Rows from block 0 of the decoder of a small masked image model, named by matrix and row number. Rows with one number belong to one neuron. Each number is 500 + 40 x the weight over its row's rms, rounded and kept within 0 to 999. All counts start at 0. Numbers have three digits each.
After each neuron's rows are labels from the 100 images, of 14976, where the neuron reaches its highest value: "responds to" is what is common among them. Only what is clearly more common there than usual is listed. The data: simulated grey scan slices of phantoms with and without marks.
# fc1: MLP up (decoder.0.mlp.fc1.weight, 1024x256), inputs 128-255
# fc2: MLP down (decoder.0.mlp.fc2.weight, 256x1024, transposed), outputs 128-255

fc1.725:500503497508496448427499474500438489505506502518524452460528530493457439464518470476490522513580497510506515451500494512457574449543585495480503501501507443621480500495483464536500498489468430490607449500515474510504501508497502509474417422459498505453452493541490454499515463503537495656456504501475499501489498513449551525461427423486515504396527541501487522493512499553425449494491
fc2.725:461502506601585564589508565530500501540544477546500499509493493504556532498554500496488519501542488482497490504506503501499492500703500488500693514492496502481501482490507498497479590499479508438460447414474525471507509503490499478500500674466512519459500500513557500552467540500599504571501534500499520500496493517513498529565501458497498487587496516524503509505499498480547499521500
responds to: chest

fc1.215:493501505504509494465502450495500484505511518485497486544538490471490527534447513447511469500515458564446495491512458487521487402515594477539467496342499506502573415483503394478516533455497486500515503500459501499499502511555401472425489493491474509459533513500532514506451467438544529517512472544536499476572495516493525516465507521524449499498497481507502472536502518495527405487502
fc2.215:503522499567508509571508496507454500505508500501506488534501498450530469485514495548494504568585464606540483501499501526457437586500611531481502502397475498476506499458510504511469500497485501468457456487500517511487598575500502532501468500517500550488497454545508614470607503478479499558506462516517518499501559514481500555496609502516467501491491541514524520457596495517493492525499
responds to: streaks

fc1.35:492483501477495503490551499501504551506500534505531490492412488511512562498483527503494472502475535502512506492476600490498500504573532481577505513422485499479488510561536473503463548511435658456536469500522501560484512532501495500465494469489522493506498506456495547481481500518577463511506442485499480502477516501514439520467486450488482500501463463501506508531434483530347535523436
fc2.35:514513498494477456508500466507500437474477433551490500617456501497610560544597401500524527502534507488518486430502609537478502582497504499479448595526468555538515494487517501493572448529520480533550583585527455438564414526491498493518499534499500522434445495515538464506530459499491512466446500545499498502534495442496500489535500504528494484503509432497454503498585501484514558482506
responds to: chest

fc1.628:587498500528554572625476560537502523501430502500500525497509519531554584500543528539491497503500524498562486568517498482498490532543493501498501577368465500502586531637546469493546500495521499670501456475500470491497559501500640552497486529507499498510401469499517551463537501462449466469514501494496497369499500478528423507499492496521485498482490475495476499447491470528493499463417
fc2.628:524499499491555559495492475499495497480498413487500497480521495517500617502494535459512499489456506429479491496480532495503498496504497424503483498499530450496498491501485495566488506500502499588492539501500494500495420499500491478482388493440489498500502421478499457496369473499499497433500499495513456500471466494500404419477452451478498497424473462490442489500500427473508492521479
responds to: chest

fc1.427:518501477484509461452479482558495471498496487479540435508504503558504501589487498492513555434497495604561419519487615524477435487506450500520470552515503502493526516494500452523513524482497554504552498515491512494495491514417504516467481517389511499428446440452505577418517428528522482578500503483420492504352502511555420525458501531533495498489445503502452475510462506458411487461486
fc2.427:522533484512500500500556491530517493535498526439500579525500513511487481559492443563509504514476503491571497385521449417563533501520502488519567514491498492498485434495492525478579528459475501534526504471458467522501573577500510492543553501537468474507533501566485500524501477572511560620491494531531500581567549498469616506514499458634564570545501501498579508502500554545501570499515
responds to: chest

fc1.104:557464495579492502501517464477479454506499511408466501494515486493503464473495463557504466488556564583507581543502499503477556527512518496530499429514518540489542501401574509499508584564503514527496468500483506536380510472505455500519482501499484427496527505497450484521500477519565548454500498560514497489574484502500500501557465543479470490485509499543502401575503577539454518402500
fc2.104:498450545500506464501500524522469494497529462517500512511458431473520465456562520595481542502509518464526503427442577493524492514562491513632496503488529490488505505491500619505545421533540469508495528502500497479511533511506501477524497489509512508497499533507454472483422614453515584496552502404500510431539503532500495507566446501474450501499526488482498475509512499481539502503500
responds to: streaks; limb

fc1.611:602529431505484413526501523470492480416483498494491501485484442528428492469501466491500498467501479514500598591502446500506503524424506499461530499522500488529512472530505464519553498473434455498618496499492443568499494534498438524500509474485500588481501506509467509503520502486486492628405409493398406550497510530459548500493492509544518483467501564503506567462606525479499439484481
fc2.611:462518486504650505536504505530567500510529500518499486532501552511509577500512582504489531498440516487472486598500498508513500504577501505500521499422501498500500437493443490499498497501501501493479387490453485467458491497455497463508484535459509474500500501539649502541480498452556500544639532500500503497506502499531501495520499507500500570494562499500505499500465490496516500500510
responds to: chest

fc1.249:534468506537496644538522504497498459513514477501466425518492482532498560494475496492497530509526495433489495506608583486567530467501577533536499471456491480502524502496625410487493529501548485542491551414484466499500484512607465507488478491510532508491491570443497499409492471434555533388477448501550499490485474509493511560439501508502487528483534451450520494405501499503464507503515
fc2.249:503491527510499511487499537498491490590488512410501485506406527498498517486368496501502461493603495487454460419476491511500430485384484499549398547468524572524526504467480521535499476463488500574547543576545505488505584542536517485503479500434520516497502491505510534502500412497455500509476401520522497529584509575617507529488540493490459571406573500502505523445503536510476500571453
responds to: streaks

fc1.228:499535416474475374505542495517513501517513486503507452455489494629450487461503475498392520489498521496517567461463495535509503463543589484500449587441515494357537494469506469521473622434457457469605538428563480486469440435503540529500521435492518491501388504417605569501476489539461548465495495400493470499503500533494487511490501494499481461372506486487491493472495504500379442471533
fc2.228:501500502488488503470583463514512392546504508443405501500500585506501453587537454506505500500499461485498511485451501500500490568486500419502496534476495483497440501490499461494536500502511500530492392577423495529499503550497500491552501532500516515503500567525519568556577475538511578540491453518508505526501535489499502573513495515512502518521514411508612501627582544472487585502475
responds to: streaks

fc1.175:506500443511427516547522505558444472493500557467506594500493447474503535548547465441507523498529484510528527533512563421522532539456562451520457492514520546485494526500499491488480515572516520477501463596449498519508498502534412569513600615542513490513500438480480546544467451503515486452560614559494515503569519540489481511474479530491598476499512506497551503393542491544499500523560
fc2.175:525528541509506469502506604491500495470508542465578534443500479504503505457478496414497495504441475507500525482584539535496551501500524429505404506469511517583505522524517459546475488528531506497503480578504505516516501499460523500503500484506528511534417487499525503476532452510485498569478443501498469496566371572516527489559500537569492621495512501442501562459500494532505503503505
responds to: streaks; belly